Rows from block 5 of the image encoder, named by matrix and row number. Each number is 128 + 24 x the weight over its row's rms, rounded and kept within 0 to 255. All counts start at 0. After the name is the row's rms in percent of the matrix's.
# q: attention query (encoder.blocks.5.attn.q.weight, 128x160), inputs 0-159
q.18 129 [168  89  99 142 119 134 146 128 125 146 119 163 119 136 108 128 144 156  88 113  84 114 118 163 164 149 101 148 123 115 113 143 152  90 132 146 102 117 138 140 105 164 109  94 119 160 119 166 139  96 141 105 118 121 117 135 118 141 124  92 152  88 157 131  73 112 101 120  95 102 112 151 117 176  96 150  80 153 133 140 162 130 123 114  90 158 129 124 153 138 170 129  92 157 132 144 172  90  98 113 103  99 152 126 154 135 136  99 116 105 125 142 108 140 132 149 148 136 105 115 125 139  92  91 105 145 104  96 169 154 154 100  85 158 148 148 151 125 118 157 147  88  93  85 113 154 118 160 133 119 159 155 142 139 121  94 149 129 103 146]
q.19 104 [ 88 139 128 112 115 141  94 131 128 119 135 118 160  94 109 133 118  88 144  98 146 137 121 146  99 140  91  99 134 116 163 143 105 102 114 154 159 102 108 114 155 126 178 155 134 144 136 127 118  92 136 125 156  99 134 148 149 127 149  89  78 114 123 149 159 127 181 152 123  94 108 124 103 123 140 123 142 143 163 118 104 166 135  92  93  72 138 119 111 157 108 146 147 142 114 109 144 114  92 102 123 169 135 108 119 131 109 184  91  90 153 154 101 115 108 136 144 158 129  93  98  99 127 109 136 121 142 145  90 128 140 128 155 110 111 106 119 140 182 162  93 162 150 144 131 105  84 142 130 110 122 141 173  93 113  93  94  95 152 132]
q.20 101 [134 110 149  96 154 135 120 100 122 108 102  98 155 111 117 136  98 122 168 154 148 159 111 108 126 102 121 135 158 129 160 142  95 177 135 104 152 128 153 131 143 118 151 140 103  88 116 105 119 154  85 105 116 149 103 104 136 129 148 158 139 145 111 121 129  92 120  99 145 162 134 105 118  96 110 106 133 149 123 132  88 126 141 111 183 125 134 158 137 116  85 136 112 146 163 124  90 173 174 110 162 157  75 159  93  86 155 120  92 155 113 148 158 118 129 144 144 118 114 159 151 105 160 161 145 148 104 110  61 149 117 125 129 127 132 138 146 168 123 150  86 118 160 118 135 151 109 134 159 130 114 154 153 120 169 165 126 165 131 146]
q.21 102 [115 100 115 153 148 112 111 134 115 147 130 113 136 124 147 127 141  92 115 111 148  91 142 133 110 147 131 100 159 180 123 133 112 132 150 155 122 105 118 176 110 114 150 102 141 160 103 123 153 126 152  97 139 138 112 103 155 137 165 125 127  95  89 154 123 137 151 117 149 113 109 139 102 118 143 152 125  92 131 166 171 124 138 110 131  76  95 162  67 151 159  92 111 130 100 119 135 102 123 151 123 164 151  83 136 100 148 153 153  94 126  82 144 132  95 158 153 122 130 148  87  76 137 154 130 139 163 153  98 163 105 128 115 163 114 154 176 109 148  99 152 185 121 157 140 146 141 120 110  98 149 102 124 141 124 140 105 164 127  93]
q.22 097 [135  86 130 128 119 134 132 144  81 127 100 114 167 109 141 113 136 127  96 163 110 129 121 118 154 152 150 139 131 154 119 154 140  87  92 151 129 113 128 142 131 154 126 123 114 129 114 128 163 130 136 142 124 103 155  84 103 183 183  78 150  97 140 138 106 158 119 119  88 107  97 114 141 158 107 144 134 142 160 155 202 123 166 129 101 129 117 144 107 177 178 140  80 115 119 101 130  80 147 149 102 138 111 104 161 132 119 117 137 129 151 154 152 112 165 122  85 138 150 103 150 121 104 146 120 115 123 127 176 138 174 100 142 152 118 147 118 100 139 129 114 101  94 140 109 106  93 129 139 115 136 144 160 141 108 153  90 133  97 107]
q.23 100 [186 121 103 116 102 132 104 135 158  91 152 141 132 121 127 142  88 143 143 159 143  91 131 155 138  85 150  90 100 153 133 123 129 167 168 139 129 145 148 119 158 139 114 126  98 115 123 151 118 115 131 134 131 145 151 129  72 106 134 150 116 106 150  87 101  60  81 146 116 129 137 150 137 148 145 122  88 168 144 151 124 108  98 140 120 123 140 110 157  92  99 133  99 159 136 133  85 142 139 140 126 131 145 101 121 173 138  88 126 131 124 122 127 161 165 109 128 101 158 115  96  95  88  98 118 128 172 101 128 119 104 106  97 122 106 118 119 167 155 111 132 158 114 153 105 142 182 137 168 128 117  99 102 123 158  88 121 139 140 167]
q.24 124 [132 157 116 121 142 103 139 134 148 166 139 110 128 150 152 143 154 124 144  96 118 121  63 141 118 158 122 101 154  87 167 146 105 155 110 103 106 153 104 104 141 122 160 157 139 117 115 131 146 118 124 151 105 118  96 156 151 142  73 132  79 139 137 106 119 179 171 135 129 119 135 121 116 134 105 122 164 136 110 108  92 192 140 135 124 110 164 112 140 102 123 128 124 128 137 158 108  80 106 136 121 130 169 150 122 143  78 119  81 136 162 173  89 123 132 118 113 137 159 132 146 151 179 114 123 142 125 137 142 121 105 149 155 129 117 106 113  85 113 160  88 128 141  98 102 149  95 121 124 110  93 159 141 141  86 109 159  79 141 124]
q.25 107 [119 122 119 108 154 136 101  90 128 101 135 165 153 104 142 126 133  85 122 173 147 164 151  84 103 125 133 153 117 161 136 153  98 136  98 135 117 146 111 113 137 130 130 109 116 119 128 150  87 162 101 116 118 159 109 138 121  90 166 121 112 145 146 131 169 110 111  95 156 114  88 121 115 102 161 155 133 121  97 146 147 126 135 112 184 107 100 113  84 140 149  89  84 127 145 140 116 153 160 178 173 123  88 144 117 140 117 120 175 118 122 101 142 139 111 115 108 110 114 150 119  96 163 115 151 155 139 101 132 111 103  80 163 161 116 100 135 166 105 137 100 139 133 143 148 114 144  91 153 154 135  84 144 123 175 162 110 141 104 150]
q.26 110 [121 192 150 136 162 146 131 111 133 122 168  65 146 110 135 121 128 104 161 140 145 160 117  89 113 162 142 121 165 135 171 113 107 139 107 114 131 132 123 102 138 102 150 156 109 103 138 104  57 154 108 113  99 148 119 115 169  76 133 166  99 143 112 142 155 126 122 101 128  99  94 120 123 119 144 141 161 117 124 130  91 157 126 122 153 132 169 114 163 104 134 107 175 151 112 127 101 146 151 143 178 154 143 173 118 133 135 123 125 163 111 134 139 138 127 106 141 148 174 103 158 112 149 131 123 146 136 118  83 135 126 127 169 146 114  83 116 119 113 125 143 173 121 150 114 124  98 144 133 120 131  79 184 109 150 141 143 126 107 130]
q.27 107 [106 147 120 109 115 107 137  92 143 133  89 170  82 163 118 141 138 119 111 151 111 142 108  97 127  84 111 100 106 140 101 147  97 147 168 130 144 164 153 119 166 159 120 144 127 112 130 158 132 166  88 163 103 170 112 151 110  86  97 145 178 107 170  99 114 105 111 128 134 126 131 109 157 151 116 144 102 154  95 153 126 138 147 149 133 138 125 141 170 118 152 117 127 131 159  97  89 174 170 147 142 140  83 124  79 136 140  92 141 141 116 135 132 122 153 114 111 101 100 134  92 152 102  82 134 106 143 134 111 151 116 153  93 109 141 121 116 142  95 124 139 120  96 102 168 142 177 138 138 134 151 158  83 145 134 135 116 121 146 151]
q.28 115 [119 116 114 124 106  96 140 150 131 153 121 119 134 157 168 122 142 169 109 101 132 105  97 125 167 104  96 123  99 135 158 143 134  96 108 125 142 145 129 148  94 103 116 132 116 158 146 106 127 118 153 112 135 103 134 130 117 172 112 143 103 119 150 144 133 140 113 172 140 108 164  97 115 167 123 137 144 169 121 120  92 168 138 135  65 125 163 148 135 109 142 139 109 149  92 160 120  76 101  86 101 131 160 134 157 149  73 153 134 157 140 148 140 148 143 154 166 145 126  83 130 164 119 133 139 123 161 139 133 119 160 154 108  81  97 147 108  77 153 175 149 123 133 123 154 122 116 147  75 115 144 166 112 103 104 104 149  94 114 119]
q.29 097 [ 87  93 141 126 158 151  81 125 108 117 142 146 127 135 124  84 131  95 124 103 148 109 149 137 141 127 114 130 108 153  94 133 106 112  96 178 154  64  98 105  86  94 145 113 160 146 143 112 129 125 109 104 128 127 117  79 134 144 173 103 103 113 103 129 146  96 121 145 118 146 162 134 180 124 165 126 127  99 119 135 170 116 155  64 142  82 106 126  85 112 133 156 107  95 132 138 115 133 125 103 157 134  90 157  95  88 128 151 122  90 102 150 106 149 124 103 135 137 149 126 121  75 126 122 155 141 123 107 113 116 123 144 109 148 131 103 148 127 158 140 116 139 143 162 126 100 113 130 101 110 148  98 177 125 161 165 108 142 116 109]
q.30 107 [116 171 163 115 155 144 121 120 170 140 181  91 129 139 151 146 130 128 156 106 131 137  82 144 127 151  98 111  96  97 132 127 129 167 128  91  96 165 111 126 133 150 110 121 135 105 111 104  84 153 122 117 126 104 114 170 146 112  74 116 110 171 121  97 132 133 130 110 142 143 126 156  84  74 114  94 127 113 124 104 109 123 129 169 132 151 181 120 164 124  84 144 147 149 143 119 127 151 126 142 136 104 172 109 115 125  96 122  89 171 115 165 131 138  99  94 138 147 172 176 116 160 171 112 139 150 135 132  74  90  94 132 185 138 123 128 132  96 132 151 114 160 131 130 137 140 137 117 139 141 117 145 123 142 121 129 152 127 137 135]
q.31 101 [136 165 128 136 140 128 100 103 171  88 156 110 143 122 116 107 134 131 116 132 130 161  63 119 103 103 121 131 138 135 108 123 109 158  95  77 145 128 146 145 124 163 158 141 110 131 160  97 112 101 161 156 114 157  84 111 101 109  86 165 113 144 122 114 115 184 148 134  99 130 140 127 106  97  98  96 154 142 157 114  80 175 116 158 150 139 178 155 123 105  97 132 166 134 119 108 133 124  96 112 169 136 122 141 144 106 114 156 117 143 115 130 128 144 114 143 146 117 160 122 164 169 163 122 133 139  85 165 132 102 101 158 185 121 152 159  99 110 116 117 104 137 128 163 152 131 129 143 141 131 127 118  98 126 145 145 171 113 161 118]
q.32 104 [ 94 121 127 146 114 158 114 132 152 144 139 145 135 109 138 104 139 109 116  91 141 137 106 120 147 119  94 122 102 115 121  99 109 147 124 149 146 141 140 147 137 135 161 125 100 134 151 142 144 200  80 142  90 138  98 110 131  85 105 180 117 118 142 133 150  91 152  78 144 155 128 119 135 122 141 112 158  92  73 104 121 153 161 166 128 132 109 141 115  88 134 120 122 136 155 145 118 159 165 159 125 120 114 116  67  82 123 119 152 137 153 125 109 111 109 149 157 118 107  95  93 100 153 107 104 133 111 141  89  93  89 125 113 145 153 109 122 104 116 102 131 187 129 173 163 126 161  98 107 115  76 113 116 135 135 125 108 158 116 118]
q.33 109 [158 115 109 161 128 113 130 156 122  98 138 168 124 113 122 125 140 104 141 106 116 103 182 105 140 164 137 171 124 174 102 131 178  99 137 143 111  76 128 151  87 131 108  96 157 122 126 161 156 134 145 108 151  95 110 131 125 177 147  97 160  95 124 132 154 121 104 137 112 117 113 149 126 109 154 141 137 101 165 100 147  86 146  99 135 133 137 157  99 124 144 106  86 112 116 118 138 114 129 112 140  94 156 112 138 148 171  94 124 129  92 115 101 114 123 154 138 149  96 141 120 124 123 109 165 131 142 144 130 156 125  97  89 175 139 123 172  91 129  88 160 104 157 127 108 127 143 165 108  99 181  94 138 120 156 155  93 141 111 102]
q.34 117 [134 172 155 142 114  99  89 115  95 121 122  92 126 123 162 106 156 108 150 115 146 163  83 110 146  93 119 115 108 128 139 101  89 119  99 141 156 112 157 151 103 134 165 163 149 109 124 132 126 136  96 180 118 165 149 105 127  83 152 151 129 147 132 154 149 124 161 112 152 105 123 122 133 114 136 126 149  99  85 112 100 162 127 153 124  86 126 105 165 151 131 143 138 118 110 112 110  93 125 105 125 137 130 176 141  82 114 148  92 177 166 194 103 147 123 148 135 131 144  84 141 129 165 138 141 101 133 146 127 129 130 149 123 108  87 114 111 100 142 143  79 148 148 101 101 122 137  98 124 139 102 160 180 149 125 125 117 131 155 147]
q.35 102 [ 89 140 112 126 142 120 138 138 109 155 106 138 159 141 129  86 124 124 183 144 154 126 138 146 151 137 137 138 180 132 127 106 122  93 147 158 160 113  91 113 136 112 115 102 138 127 152  92 138 117 163 122 156 109 162 141 120 118 155  75 134  96 122 141  95 173 144 174  95 142 134 107 118 145 159 107 111 101 163 193 159 107 150 125 124  88  83 121 123 123 146 106 151 131  96 132 120 118 105  92 123 158 103 148 162 124 142 169 121  95 158 123 131 104 153 157  88 105 156 148 102 115 114 158 148 112 122 164 140 142 151 132 165 145 145 138 136 147 160 166 133 101 109 116 131 128  83  99 106 114  93 151 124 123 106 116  74  94 110 126]
q.36 093 [141 134 155 104 111 119 118 127 137 141 139 104 152 116 134 135 109 101 151 129 159 111 147 161 104 126 173  93 165 156 186 139 145 126 128 132 159 105 153 139 137 152 115 124  97 102 130 136 114  85 173 111 109 105 156 152 106 133 140  95 140 144 175 127 111 120 107 190 121 106 121 105  90 135 107 114 146 141 165 175 144 131  85  83 110 121  97 144  90 112 151 102 117 149 134 109 116 139 156 109 126 105 149 144 121 125  97 159  93 141 109 106 160  97 153 131  74 154 117 123 119 102 137 132 138 169 137 107 142 137 126 116 150  95 152 118  81 164 153 109 116 115 179 112 123 110 106 131 148 111 103 141  85 118 155 108 102 101 107 185]
q.37 105 [120 149 160 113 112 110 157 139  98 155  98 154 110 127 144 125 134 131 125 104 105 118 124 127 161 145 108 110  89 165 149 132 149  86 139 180 123  70 150 111 108 113 157 114 117 102 127 118 148 146 132  98 163 162 159 116  98 133 127 112 167 120 177 153 144  96 109 112 155  90 135 124 167 178 123 110  88  83 153 177 125 130 136 108 118  92 100 148  79 170 175 165 102 119 155  83 118 129 111 118 108 118 120 117 122 121 141 126 120 100 128 109 126 118 132 122  98 113 152 151  95  81 137  92 132 115 121 116 167 117 161  84 107 130 100 109 117 163 106  95 154 152 106 123 137  95 153 110 118 143  97 134 128 150 144 125 109 155 115 129]
q.38 108 [121  84 154 109 146 122 160 120 149 118 132 150 142 157 126 136 140 157 103  88 148 144 170 170 150 100  98 102 128 132 143 159 149  99 161 120 143 104 127 114 142 161  88 137 139 143 129  95 142  55 165 150 164  89 119 138 111 136 117  94 133  94 105 107 145 125 120 123 115  71 163 117 152 118 137 123 134 125 126 122 125 115 101 124 126 144 139 147 112 105  97 148 137 166 155 113 120 148  90 136  66 116 156 144 142 183 117 148 143 130 136  94 162  96 160 140 141 146 103 141 119 118 106  73 132 103 149 135 112 144 135 133  97  93  97 164 152 118 175 138 143 111 123 137 144 133 158 163 144 149 138 165 139 159 128 105 142  99 150 175]
q.39 096 [112 137  85 138 142 140 124 159 106  89 141  84 151  95 106 140  99 106 120 120 163 104 113 103 128 156 108 153  98 181 109 109 168 131 141  90 164  99 113 159 140 104 117 112 159 116 143 132  92 134 121 115 142  95 136 104 165 141 126 107 126 132 106 128 145 140 163 141  98 114  92 140 117 112 155 150 148 143 181 147 128  94 132  84 133 133 159 150  73 109 106 102 156 122 131  81 126 149 116 159 133 144 123 134 163 126 135 160 106 164  88 142 101 119 154 172 116 129 164 159 110 120 127 152 149 108 140 174 150 109 105 113 156 127  96  97 133 124 133 107 135 102 158 131 132 107 117 103 104 113 148  94 183 127 167 145 138 101  94 106]
q.40 097 [139 119 141 117 152 122 134 147 137 124 130 115 162  97 122 128 111 137  92 170  93 141 121 140 136  95 123 113 109 181  85 152 145 138 124 158 115  80 148 152 106 146 126 105  92 144 115 106  94 101 135 129 145  86 160 146 115 111 140 124 155  78 153 170 137  92 123 122  98  83 102  92 139 121 104 166  95 122 181 175 167 105 128  98 144 118  97 107  80 150 154 108 152 166 117 126 148 127 156 139 111 114 140 123 167 170 133 153 115 142 154 135 125 108 125 112  88 118 144 134 149 127 106 151 115 144 124  77 163 153 140 116 150 132 116 112 166 164 144 120 128  93 118  92 117 122 113 132 115 121 175 144 174 141 152  89 149 148 124 139]
q.41 101 [ 95 167 149 127  90 155 133 117 155 147 145 114 139 146 117 132 134 102 123 136 117 148 105  98 159 129 117 177 146 145  92 142  71 155 145 111 152 176 123 110 118 104 160 149 161 116 102 119 137 140 108 120 120 137  74 152 161 104 107 126 108 132  92 136 148 131 128  87 106 143 138 103 119 139 102 110 185 134  94 136 126 180 138 122 130 137 149 162 127 102 138 140 143 158 110 105 116 107 134 112 168 147 127 152 102 128 116 102 100 145 152 172 115 129 138 103 141 100 153 138 159 157 157 165 118  97  98 181 147  92 137 158 119 110 113 143 148  70  92  87 119 119 131 165 147 143 124 127 133 121  74 138 146 109  77 132 137 143 130 111]
q.42 093 [144 105 116 133 144 135 148 156 182 108 141 162 131 145 128  80 141 142 132  93  99 118 135 159  82  88 157 130 106 133 116 126 162 125 129 126 135 120 125 152  94 156 157 142 159 133 123 120 111 125 121 152 132  97 137 138 106 130 152 124 100  98  99 134 147  83 117 139 103 145 139 171  99  92 139 124 134 157 152 167 134 152 165 114 165  94 159 126 118 139 155 140 116 180 150 112  97 177 113  99  72 150 165  72 124 128 121 136 143 149 145 108 113 162 175 149 107 122 133 136 112  98  93 136 152 131 115 161 120 116 110 125 149  81 136 181 168 111 139 146 180 150 156 166 107 136 128 127 121 143 124 139 107 136 144 116  97  98 156 135]
q.43 097 [109 155 125 100 162  86 170 105 123 121 134  75 115 169 123 140  86 146 147 143 146 147 118 116 102 147 132  94 151 113 155 134 110 159 144 111 153 181 108 153 131 163 118 110 135 104 141  97 125 100 162 110 116 142 137 123 152 137 125 129 110 121  94 117  84 169 129 112  91 135 144 164 101 151 146 129 141 123 113 104 111 154 136 177 167 150 127 133 112 154 126 125 172 126  91 142 133 122 100 140 150 138 164 154 161 130  90 151 137 172 109 154 126 114 151 139 101 118 123 162 146 116 172 144 109  96 123 113 148 115 154 146 179 106 106 131 115 173 127 150 113  95 154 156  91 121  97 140 159 128 130 143 112 106 138 153 170  69 152 117]
q.44 104 [152 100  79 157 132 135 153 125 136  91 127 129 128 154  99 114  95 160 126 163 113 117 144 105 121 130 132 124 138 139 131  83 187 103 110  79  83 163 145  99 150 163 108 133 147 147 110 159 128 103 140 146 123 114 127 124 129 139 126 116 136 121 131 105  75 127 111 109  99 117 142 134 102 128 144 104 137 154 167 163 163 130 113  94 128 168  81 108 118 132 173 135  88 151 105 121 160 120 119 164  87  96 111 125 192 132 147 146 180  98 133 130 126 116 151 112 139 155 120  99 121 176 119 153 114 109 122  96 149 128 122  90 136 164 109 125 169 121 146 128 113  79 105 120 139 106  98 149 107 103 152 154 102 117 112  88 125 105 131 124]
q.45 111 [131 172 101 145 141 147 120 149 158 122 166  63 169 137 129 133 100 127 152 109 165 138 115  99 105 164 116 133 135 126 157 131 111 150 116 105 123 122 116 116 140 134 176 129 113 146 172 129 115 110 111 122  97 125 132 119 148 136 124 135  87 147  74 122 155 178 168 107 116 152 109 104 133  92 135 105 123 105 126 118  90 148 144 150 154  92 195 140 139  98 106 127 151 183 111  95 163 104 134 135 130 132 147 131 135 107  92 107  59 129 107 151  96 114 122 134 101 100 177 152 161 136 150 186 145 141 103 153  89 125 140 144 144  97 120 125 101 118 118 128 133 164 131 123  85 106 123 132 100 139 137 125 148 137 124 128 123 123 148 101]
q.46 102 [126  95 157 176 104 117 130 109 110 121 123 121 129 115 159 152 165 103 123 109 152 115 149 161 113 115 104 156  88 159 116 159 117  96 161 167 139 119 154 115 125  97  98  86 130 132 146 134 118 116  65 157 160 116 131 111 143 103 120 123 146  97 158 167 125 138 138 127 142 161 173 132 149 150 154 116  92  99 116 141 136 109 103 108  81 127 143 135  93 152 150 116 131 168 146 101 129 118 145 148 123 118 113 153  97 144 108 131 144 113 107 149 140  90 112 134 136 108 109 109  86 108  73 144 127 150 119 100 163 157 131 103  91 122 132 115 125 139 104  90  92 153 102  86 113 170 158 108 114 168 105 141 124 173 136 134  74 156 149 109]
q.47 100 [145 141 114 108 122 139 103 123  66  92 111 144 134 115 131 125 126 120 152 106  92 126 163 149 128 121 111 112 138 147  90 120 120 114 120 167 148  70 163 110 123 111 155 124 141 130 103 132 132 135 101 128 164 142 154 149 133  87 136 140 140 139 185 134 145 133 104  94 145 106  96 118 183 173 164 168 144 126 147 141 121  98 135 124 144 131 110 111  73 129 185 119  78 101 156 125 109 135 152 124 128 123  88 141 122 116 179 101 177 142 131 100 125 138  89 106 143 123 125 120  92 143  96  97 149 162 145 100 109 111 143 106 127 153  98  96 141 152 118  96 132 154 144  91 112 151 144 139 106 165 124 113 160 104 156 152 101 140 103 153]
q.48 116 [108 137 124 153 127 113  85 133 116 131 175 121 139 155 132 140 117  85 108 141 127 139  79 102  99 150  94 135 145 107 154 120  82 135 112 105 100 130 112 115 125 134 173 149 123 107 138 121  96 110 126 133 139 142 100 119 145 154  92 108 140 145 121 110 150 158 165 121 129 143 107 111 100 148 116 141 152 127 124 128  76 194 146 141 114  91 149 156 143 128  83 124 162 153 127 128 162 136 149 119 115 143 157 131 146 109 111 155  58 163 148 127  90 111 111 159 135 138 152 124 148 143 133 130 148 159  80 171  95 130 129 171 203 100  95 110  80  99 120 147  88 135 114 134 105 130 118 111 135 139  87 120 138 117  98 130 137 112 154 119]
q.49 102 [130 138 105 120 120 153 101 139 146 114 177 123 158 107 132 146 116 141 129 105 155 123 153 101 126 176 155 151 110 143 118 128 163 157  94  80 124 146  67 125 122 167 121 108 143 152 139  84 108  81 142 124 166 140 161 172 103 159 126  88 125  94  98 117 152 118 104 151  90 117 142 123 125 133 135 123 109 179 177 140 145 112 177 105 107 162 173 142 150 110 108 115 157 128  96 130 135 134 119  96 137 103 168 118 148 147 135 113 142 110  94 155 145 137 144 142 121 120 158 158 148 155 136 118 102 135  93 126 102 131 118  83 165 114 120 139 123 140 129 105 158  91 142  77 124 167 119 164 109 106 141 148 107 152 114 113 155  98 110 135]
q.50 103 [111 156 179 169 112 126 136 109 109 145 104  95 129 132 177 150 106 151 137 108 144 139  88 108 145 159 125 125 100 125 104 144  98 137 129 131 115 164 106 127 115 134 158 120 124 131 115 109  92 188 102 102 111 162 143 119 136 100 125 158 135 146  81 124 144 114 109  88 145 106 120 128 118 105 158 124 132  99 118 100  83 153 141 131 151 114 152 138 102 112 102 146 144 129 101 139 136  97 106 168 153 150  99 127 139 163 113 112 114 160 151 154  91  93  77 158 131 130 119 148 171 122 154 153 150 153 146 101  92 113  87 162 119 151 108 128  98 158 122 113  73 183 128 130 153 136 118  95 135 158  98 145 128 120 139 170 168 141 156 129]
q.51 097 [143 172 188 131  94 138  92 133 152 104 143 107 116 107 116 129 146 129 143 140 128 143  96 128 125 158 148 107 161 130 153 163  97 149 161 135 125 111 112 101 145  91 116 108 127 131 162 126  95 155 129 132 106 102 137 157 138 113 131 132 108 112 102  81 161 180 125 104 159 119 162 130  81  80 138 138 138 111 102  96  90 158 105 129 117 136 153 131 136 130  94 115 145 165 131 142 142 146 103 162 131 135 134 121  94 145 108 112 134 125 117 141 156 152  94 135 100 141 123 173 169 157 186 102  91 124  76 150 137 126 123 182 165 159 131 146  79 121 146 152 127 134 147 157 124 118  90 141 126 112 111  95 145 124 143 144 163  97 101 114]
q.52 104 [157 103 147 121 108 142 103 116 123 150 171 155 114 180 139 110 126 168  68 110 106 158  89 156 114 135 119 147 121 145 156 103 146 155 128 123 157  97 124  93  94 162 129 111 131 158 145 128 103  97 145 153 155 102 133 150 114 162 112 105 123 100 126  99 153 130 133 139 134 133 149 140 113 125 111 132  88 158 171 113 113 174 135 134  81 137 130 132 134 141 128 149 100 171 158 140 145  96 124 113 117  93 200 107 153 141  95 122 126 135 133 152 104 106 151 149 148 142 164 122 158 112 149 118 126 133  93 117 168 106 133 117 137 104 117 164 123 155 115 123 119  82 133  82 125 160 143 171 124 105 100 140 151 104  95 150 134  71 121 103]
q.53 113 [164 119 105 114 103 108 124 136 110 107 141 119  90 140 111 160  80 171 101 114 129 114 154 152 120 157 131 157  85 104 107 139 141 149 136 121 131 154  86 148 136 178  89  81 139 103 151 137 106  84 174 141 128  87 155 155  96 180 141 137 173  94 158 101  84  97 142 146  88 120 122 149 147 130 112 114 115 137 122 107 117  80 114 136 124 151 110 134 167 145 102 155 157 138 141 133 127 158 153 103 133 113 151 110 137 166 172 105 111 136 141 120 144 143 175 111 129 107 150 172 138 128 120 122 136 107 126 146 124 113 134 125 108 122 130 138 141 143  87 121 180  79 128 130 127 141 127 143 116 141 192 165 121 130 152 111 131  96 123 145]
q.54 100 [150 135 152 110 122 139  83 145 109 114 160 100 147 174 110 137 100 156  89 152 129 139  72 150 136 147 142 175 125 102 106 116 114 158 147  87 145 120 122 118 143 124 128 139 144 155 158 124 118 150 131 124 106 142  75 144 115 147 106 144 107 129  86 143 140 146 159  77 150 115 151 125 112  98 117 104 129 138 158 122 111 178 150 172  95 152 156 127 149 100 104 104 162 137  93 151 169 110 113 161 162  80 178  99 112 120 101  82 102 148 142 112 133 123 164 143 113 141 112 103 152 130 127 166 100 127  92 167 139  90 114 132 104 127 121 120 135  91 144  89 124 147 124 164 140 145 118 128 133 110  94 114 157 149 149 115 139 160 112 117]
q.55 094 [145 134 128  99 100 177 137 105 129 103 141 114 106 144 123 112 116 121 113  93 121 105 109 124 160 173 127 162 151 108  80 101 117  98 166 122 133 111  87  99 116 119 112 103 152 142 131 114 141 160 144 147 100 141 118 127 167 142 147 154 137 111  89 137  91 141 158  69 120 166 121 151 141 121 158 115 177 139 103 135 112 163 161 167 148 128 140 151 156 163 165 138 144  94 156 137 117 124 148 151 145 130 150 144 143 112 136 143 130 136 136 132 127 110 111  89 134 150 108 159 176 175 128 149 121  87 121 166 123  79 117 103  83 121 134 141 167 121 136 138 153  93  71 120 117 123 124  79 141 119 119 176 120  96 105 111 163 134 109 137]
q.56 107 [171  88 123 117 148 113 147 169 156  96 100 128 104 137 139 130 116 117 140  83 119 114 149 159 154 114 110 121 102 128 143 163 124 104 146 139 130 106 133 140 157 131 118 125 157 146 141 155 114  59 137  95 170 110 176 149 116 132 152  85 160  82 160 126 125  76 116 125 135 114 152 155 119 127 111 110  63 156 113 120 174 125 161  85 117 152 124 112 128 150 128 155  87 147 163 130 125 147  96 136  89 112 133 123 125 157 153 153 130 137 139  85 116 129 176 106  94 137 103 150 149 110  91 111 119 115 153 139 133 124 121 125 115 127 159 114 123 172 142 133 176 129 141  94 122 144 118 168 149 150 145 158 125 144 133  94 130 109  97 162]
q.57 106 [115 178 116  95 125 134 123 114 150 135 134  85 178 144 131 146 128  87 108 112 166 139  87 102 126 157 150 129 157 163 118 107 103 114  74 135 105 118  76 132 148 138 148 146 122 114 113 144 105 115 127 103 151 100 134 142 137 156 134 133  96 161 112 128 157 195 176 115 112 109 111 128 134 145  93 101 113  92 172 126 128 123 154 128 151 117 173 146  97 127 139 125 145 167  94 138 152  96 142 105 156 131 173 110 155 124 111 148  83 143 131 158 136 148  92 133 116 117 173 112 129 141 150 140 123 156 102 162 113 112 128 105 183 116  80 110 106 139 145 132  98 134 145 100 102 126  84 140 132 100 115 100 144 140 142  96 120 118 132  97]
q.58 104 [107 134 142 113 151 149  88 163 116 169  97 121 135  95 150 124 155  90 176  81 120 138 117 156 138 160  92 116  88 134 162 162 140 141 117 188 158 116 146 149 103  85 167 112 141 137 126 137 115 169  96 151 174 124 135 164 136 100 154 100 125 131 133 163 115 148 110 160 163 104 123  98 118 129 125 163 130  85 154 106  92 121 142 100 135  69 164  95 156 109 125 160 128 124 108 114  93  97 134 125 161 156 123 154 105 138 119 136 105 103 156 142 101 139  83 133 139 145 115  94 129  84 112 115 132 141 184 127 126 121 118 108 120 150 136 110 128 123 111 152 115 152 118  89 146 122 150 118 120 142 109 152 153 106 156 151 138 123 146 132]
q.59 108 [160 133  92 122 121 127 144 145  77 134 121 133 130 117 156 136 127 108 164 179 113 102 149  97 133 138 143 158 107 134 113  95 177 116 136 143  96 123 145 129 104 123 126 148 133 169  75 131 136 166 115 124 125 116 117 105 132 114 152 120 116  85 183 118 107 134 111 108  86 143  90 165 141 134 157 134  96 118 152 104 181  81 122 134 147 165  87  84 134 153 160 114 115 126 107  94 127 115 161 161 117 160 146 142 124  97 178 146 153 150 137 144 136 133 126 108 102 105 138 131 111 108 129 119 111 114 140 134 108 108 106  86 109 180 162 112 150 126 100 126 176 118 140 125 107  88 108 111 157 116 195 140 137 157 124 113 122 129  99 141]
q.60 108 [ 94 188 160 101 163 130 127  97 135 155 142 141 128 138 109 128 104 129 134 117 134 170 121  87 148 129 117 153 155 119 128  95 124 121 113 138 119 136  94 127 170 137 137 143 127 142  91 115 108 147 100 162 135 104 105 155 152 120 102 151 152 166 117 120 126 132 121  65 140 137  95 102 107 162 134 109 124 129  98 140 111 121 152 135 129 126 150 146 121 165 124 137  95 124 146 130 149 142 132 169 161 152 138 116 100 161 101 155  94 120 143 141 139  96  99 114  84 149 178 151 146 176 154 120  90 124  75 123 118 127 132 142 169 145 147 124 142 117  75 102  89 119  88 139 149 106  87 123 137 130  90 148 169 164 143 176 139 155  96 110]
q.61 113 [163 111 107  97 152 173 124 148 136  83 108 177 112  93  89  92 133  96 119 125 129 152 168 142 143 131 166 151 142 138 123 106 168 152 124  95 122  99 131 141 151 109 108 119 155 157 119 153 100 140 138  95 143 149 154 145 128 158 149 149 153 126 162 138  96  98 153 126 107 127 120 151 151  97 162 116 127 129 165 147 168  78 159  89 129 114  99 126  84 118 181 127 111  93 124 106 152 151 108 153 123 131 131  96  99 120 178 101 170 143 149 111 175 118 142 131 109 137 128 153 117 103  80 116 119 124 121 139 149 145 119 110 124 158 132 160 168 112 157  94 106 139 131 157 171 119 115 139 133 141 149  90 100 137 140 105  97 131 130 146]